From a checkpoint of a small image classifier.
Training: adamw at rate 0.0023, 17800 steps, batches of 384, held-out accuracy 100%.
Data: 203450 training examples, 33.6 epochs.
Rows from block 3 of a small image classifier, named by matrix and row number. Each number is 50 + 15 x the weight over its row's rms, rounded and kept within 0 to 99. All counts start at 0.
After each channel's rows are labels from the 100 images, of 14848, where the channel reaches its highest value: "patch colour" is the nearest of a few named colours to the mean colour under the peak. Only what is clearly more common there than usual is listed. The data: drawn small creatures on textured ground.
# conv: 3x3 conv (model.blocks.3.conv.weight, 80x80x3x3, each kernel summed), inputs 0-79

conv.78:61 36 24 60 35 47 46 28 60 36 35 44 53 21 36 26 67 35 35 46 43 45 60 28 46 38 51 27 38 47 15 48 43 43 25 46 43 42 25 25 37 38 44 39 40 40 45 34 38 33 49 42 39 41 08 38 42 62 21 45 60 14 46 51 59 45 50 38 29 57 30 33 37 39 46 50 32 65 44 38
patch colour: black

conv.5:37 43 44 34 40 22 42 35 49 35 33 47 56 44 34 40 48 25 41 33 48 28 76 61 25 32 36 57 24 35 26 32 31 47 35 66 51 44 23 42 40 68 29 37 56 42 57 38 30 35 49 51 31 47 50 47 51 49 34 30 48 13 38 35 49 38 57 49 29 92 36 32 50 31 54 43 41 65 44 53
patch colour: grey; pink

conv.31:42 23 43 69 45 32 56 49 68 55 51 30 76 59 49 34 55 40 29 11 61 61 73 56 41 29 42 51 39 38 27 41 45 55 59 58 57 41 31 32 26 85 23 50 53 28 46 54 46 57 62 73 43 59 60 53 69 36 44 44 65 28 53 50 38 33 58 59 28 55 03 53 44 50 38 48 54 66 46 62
patch colour: grey

conv.59:39 55 51 39 31 45 49 27 61 37 38 53 60 12 16 43 71 05 42 35 47 57 57 60 40 43 37 52 40 46 42 39 44 33 56 45 51 49 44 54 36 48 33 38 45 77 35 35 61 38 29 49 27 28 52 56 63 57 41 37 34 40 28 31 42 54 65 52 44 61 32 26 59 27 93 63 45 57 58 55
patch colour: grey; pink

conv.68:26 37 91 42 24 34 32 45 46 45 75 72 48 42 64 15 47 65 47 27 57 49 55 59 56 47 46 52 69 66 62 47 27 52 80 63 50 46 51 40 43 51 46 42 82 44 23 55 42 72 59 53 47 76 70 71 50 49 31 42 50 67 73 45 48 47 65 69 58 65 42 62 44 47 21 37 69 36 63 48
patch colour: black

conv.74:46 15 15 52 57 40 70 47 38 45 49 00 58 51 52 31 49 35 39 13 39 61 34 30 38 41 53 51 39 42 39 52 32 44 41 47 53 53 31 14 37 44 41 63 49 30 57 39 52 51 69 35 38 53 49 34 44 41 51 50 43 43 53 49 20 43 53 55 34 55 20 41 21 30 30 41 38 62 40 48
patch colour: brown

conv.23:42 49 55 63 36 34 62 45 25 54 38 31 76 42 20 47 58 23 31 34 60 57 41 43 63 44 57 40 38 46 35 36 62 49 18 47 34 45 24 53 33 48 40 62 32 39 38 46 64 28 59 54 40 40 43 48 53 34 72 69 75 37 30 57 37 36 30 38 55 43 14 22 41 49 72 40 16 48 56 63
patch colour: brown

conv.66:45 28 20 68 40 55 54 47 41 46 31 52 63 30 37 47 41 42 09 28 36 53 61 22 36 50 39 29 23 45 32 48 53 37 43 47 33 58 40 29 21 54 18 46 37 30 49 39 45 53 55 23 38 40 40 61 47 51 27 45 47 36 42 36 35 50 63 53 40 66 37 31 34 50 47 59 18 39 71 28
patch colour: black

conv.33:58 49 23 37 70 51 38 49 36 48 30 30 35 47 27 48 31 29 41 62 41 51 52 65 21 16 45 68 24 51 28 37 46 41 42 48 20 29 43 31 43 32 33 53 27 51 48 20 48 49 27 44 36 38 33 40 33 39 26 41 39 31 26 52 51 37 24 37 39 54 40 50 47 36 35 68 36 55 43 55
patch colour: grey

conv.2:46 41 32 74 20 48 57 52 42 58 58 29 51 38 52 37 38 22 23 56 41 66 40 27 41 56 48 14 39 28 27 62 74 48 34 44 42 65 35 53 67 39 19 50 37 52 40 39 36 40 47 30 33 41 24 52 49 48 58 43 42 45 23 54 40 52 73 46 32 40 33 25 21 50 70 50 45 33 59 31
patch colour: black

conv.16:64 32 64 64 65 49 54 51 28 40 46 38 49 46 26 54 34 55 38 23 38 63 56 56 47 32 31 51 31 53 39 53 52 50 57 55 34 44 48 50 42 31 40 58 48 42 58 13 46 22 48 22 36 22 40 62 54 58 39 49 41 40 37 33 38 46 39 68 54 77 09 49 23 23 24 73 51 49 49 22
patch colour: brown

conv.28:43 49 22 49 43 51 45 48 33 57 51 46 26 38 52 32 38 53 32 50 37 33 35 09 52 64 52 33 48 40 51 44 40 36 46 41 45 41 45 12 47 35 40 46 46 46 41 50 53 59 52 32 47 54 36 44 00 42 43 48 39 52 27 47 42 44 44 34 55 27 53 43 27 50 04 50 46 38 63 30
patch colour: black

conv.39:31 20 66 13 71 19 64 58 51 25 34 31 59 40 37 68 44 53 70 25 28 63 55 69 29 28 32 57 65 45 59 38 23 40 60 60 46 53 64 83 40 39 42 53 39 39 54 55 27 61 35 28 41 32 54 62 69 46 28 48 38 64 51 47 49 52 41 69 38 46 44 35 49 54 54 54 52 44 41 25
patch colour: white; yellow

conv.13:54 35 24 60 45 40 61 42 41 43 14 52 83 57 38 16 45 73 39 35 60 48 43 53 63 26 31 31 53 47 31 47 72 57 36 55 60 35 42 15 44 52 44 37 64 38 61 31 54 38 69 55 48 41 46 19 63 45 37 35 51 22 50 38 41 29 46 57 49 44 37 58 55 60 15 24 48 65 39 48
patch colour: grey

conv.60:48 22 77 37 50 34 42 46 35 43 55 59 45 31 59 42 43 66 53 31 35 49 46 50 51 29 23 29 56 58 51 37 38 48 49 46 54 48 49 59 21 31 34 42 51 32 32 40 44 54 51 05 49 51 52 52 72 33 29 61 63 46 56 41 48 45 40 70 47 53 28 37 24 45 52 42 31 29 20 03
patch colour: grey

conv.18:37 31 44 51 63 32 63 48 29 35 46 44 41 34 52 64 26 26 59 45 20 47 49 57 31 28 35 35 53 48 52 43 51 29 43 38 45 33 53 67 33 34 33 45 33 39 50 46 35 45 30 01 53 30 48 47 56 52 53 37 39 69 45 29 49 36 33 37 46 40 38 31 33 17 51 54 43 37 39 09
patch colour: pink

conv.49:46 45 48 73 86 53 51 48 30 79 58 43 52 43 58 39 31 60 44 55 37 72 64 44 46 50 18 42 46 56 44 49 60 33 26 34 54 42 46 22 40 28 38 70 50 44 61 37 39 44 63 02 46 39 39 47 50 51 58 43 34 38 66 41 51 41 34 57 57 72 51 48 38 39 20 70 40 45 67 08
patch colour: black

conv.36:61 52 36 66 46 39 43 58 37 30 50 63 21 50 47 04 52 61 32 60 27 55 48 53 26 41 23 32 33 49 36 53 67 42 20 40 46 38 37 43 44 45 39 33 34 44 50 35 29 48 50 36 25 50 12 42 49 45 42 39 47 27 43 43 50 33 28 48 37 34 49 46 65 27 72 47 54 46 22 27
patch colour: black

conv.34:44 41 50 57 21 55 17 35 40 61 44 49 62 32 29 37 55 24 29 43 58 59 46 19 49 76 42 11 29 40 33 37 38 27 29 45 47 45 49 53 47 46 43 28 30 38 46 32 56 46 40 28 21 38 39 48 57 45 63 51 42 31 53 37 44 62 37 42 46 49 39 36 43 36 84 57 21 27 57 43
patch colour: grey

conv.6:29 59 47 63 35 29 58 54 28 41 53 51 35 40 48 35 09 38 34 41 52 49 16 37 53 39 20 21 31 35 40 47 60 49 53 46 41 37 48 39 47 38 12 55 25 43 43 33 47 53 53 38 46 47 62 57 33 29 47 40 53 45 21 50 44 41 37 35 63 04 26 51 36 36 42 58 50 41 45 33
patch colour: black

conv.63:40 61 24 49 40 43 44 58 24 47 49 34 35 34 43 20 36 43 31 48 31 51 40 05 43 52 51 30 49 41 50 43 40 30 25 42 51 38 42 14 37 44 41 44 49 40 44 50 45 50 34 18 55 43 39 45 01 40 51 51 45 48 30 56 53 45 31 40 44 45 34 49 47 41 16 47 39 44 70 28
patch colour: grey

conv.61:25 62 42 64 51 42 66 32 21 47 46 60 64 30 24 57 40 23 37 50 55 45 59 53 38 37 25 41 40 45 51 29 68 35 30 51 55 48 43 65 25 52 16 73 37 57 48 19 49 27 54 38 48 31 45 58 63 45 63 43 52 66 42 36 42 25 34 33 49 52 31 35 37 51 85 76 37 46 34 37
patch colour: brown

conv.56:45 44 40 39 37 39 37 33 36 44 43 42 65 30 32 17 58 35 41 63 54 46 46 48 39 43 45 43 35 47 41 35 45 36 16 54 42 42 26 42 49 45 41 27 43 39 24 26 40 39 40 56 23 43 24 24 56 38 25 48 46 32 16 33 24 29 48 46 33 37 48 18 44 46 76 34 40 60 34 56
patch colour: grey

conv.51:40 55 60 49 35 59 43 52 37 59 59 52 34 34 53 59 48 22 53 68 47 46 51 27 51 51 50 11 54 66 65 53 48 34 40 40 59 43 60 63 46 53 41 30 51 40 38 45 49 56 43 00 55 56 62 55 54 46 51 56 60 47 52 34 48 47 39 38 52 49 60 49 49 36 66 45 39 36 51 01
patch colour: pink

conv.54:54 13 35 71 44 43 41 37 50 39 32 48 44 31 25 49 28 17 29 48 48 38 59 68 33 48 46 60 16 54 53 32 56 35 77 60 35 63 48 53 32 69 23 33 29 38 37 41 51 55 74 42 51 44 60 76 47 46 29 44 33 55 48 48 56 56 48 18 26 55 37 29 51 36 42 62 39 40 63 64
patch colour: black

conv.3:59 46 35 69 55 56 33 54 31 47 38 45 33 45 52 35 33 58 22 61 40 61 66 35 29 32 49 39 36 47 53 36 50 33 15 39 43 36 42 26 20 39 37 26 44 43 45 45 37 53 48 02 47 52 44 49 49 36 38 44 45 27 56 44 61 46 24 59 45 77 55 47 49 49 33 58 15 50 54 12
patch colour: black

conv.20:51 61 58 69 77 69 67 56 07 47 29 54 44 48 32 24 33 31 43 69 36 65 72 61 46 46 53 69 22 56 54 67 57 44 29 29 56 43 44 43 56 35 44 47 36 47 56 25 63 40 52 29 52 19 46 56 64 43 31 60 47 40 53 45 60 64 31 59 23 75 51 56 51 27 45 76 36 51 48 26
patch colour: brown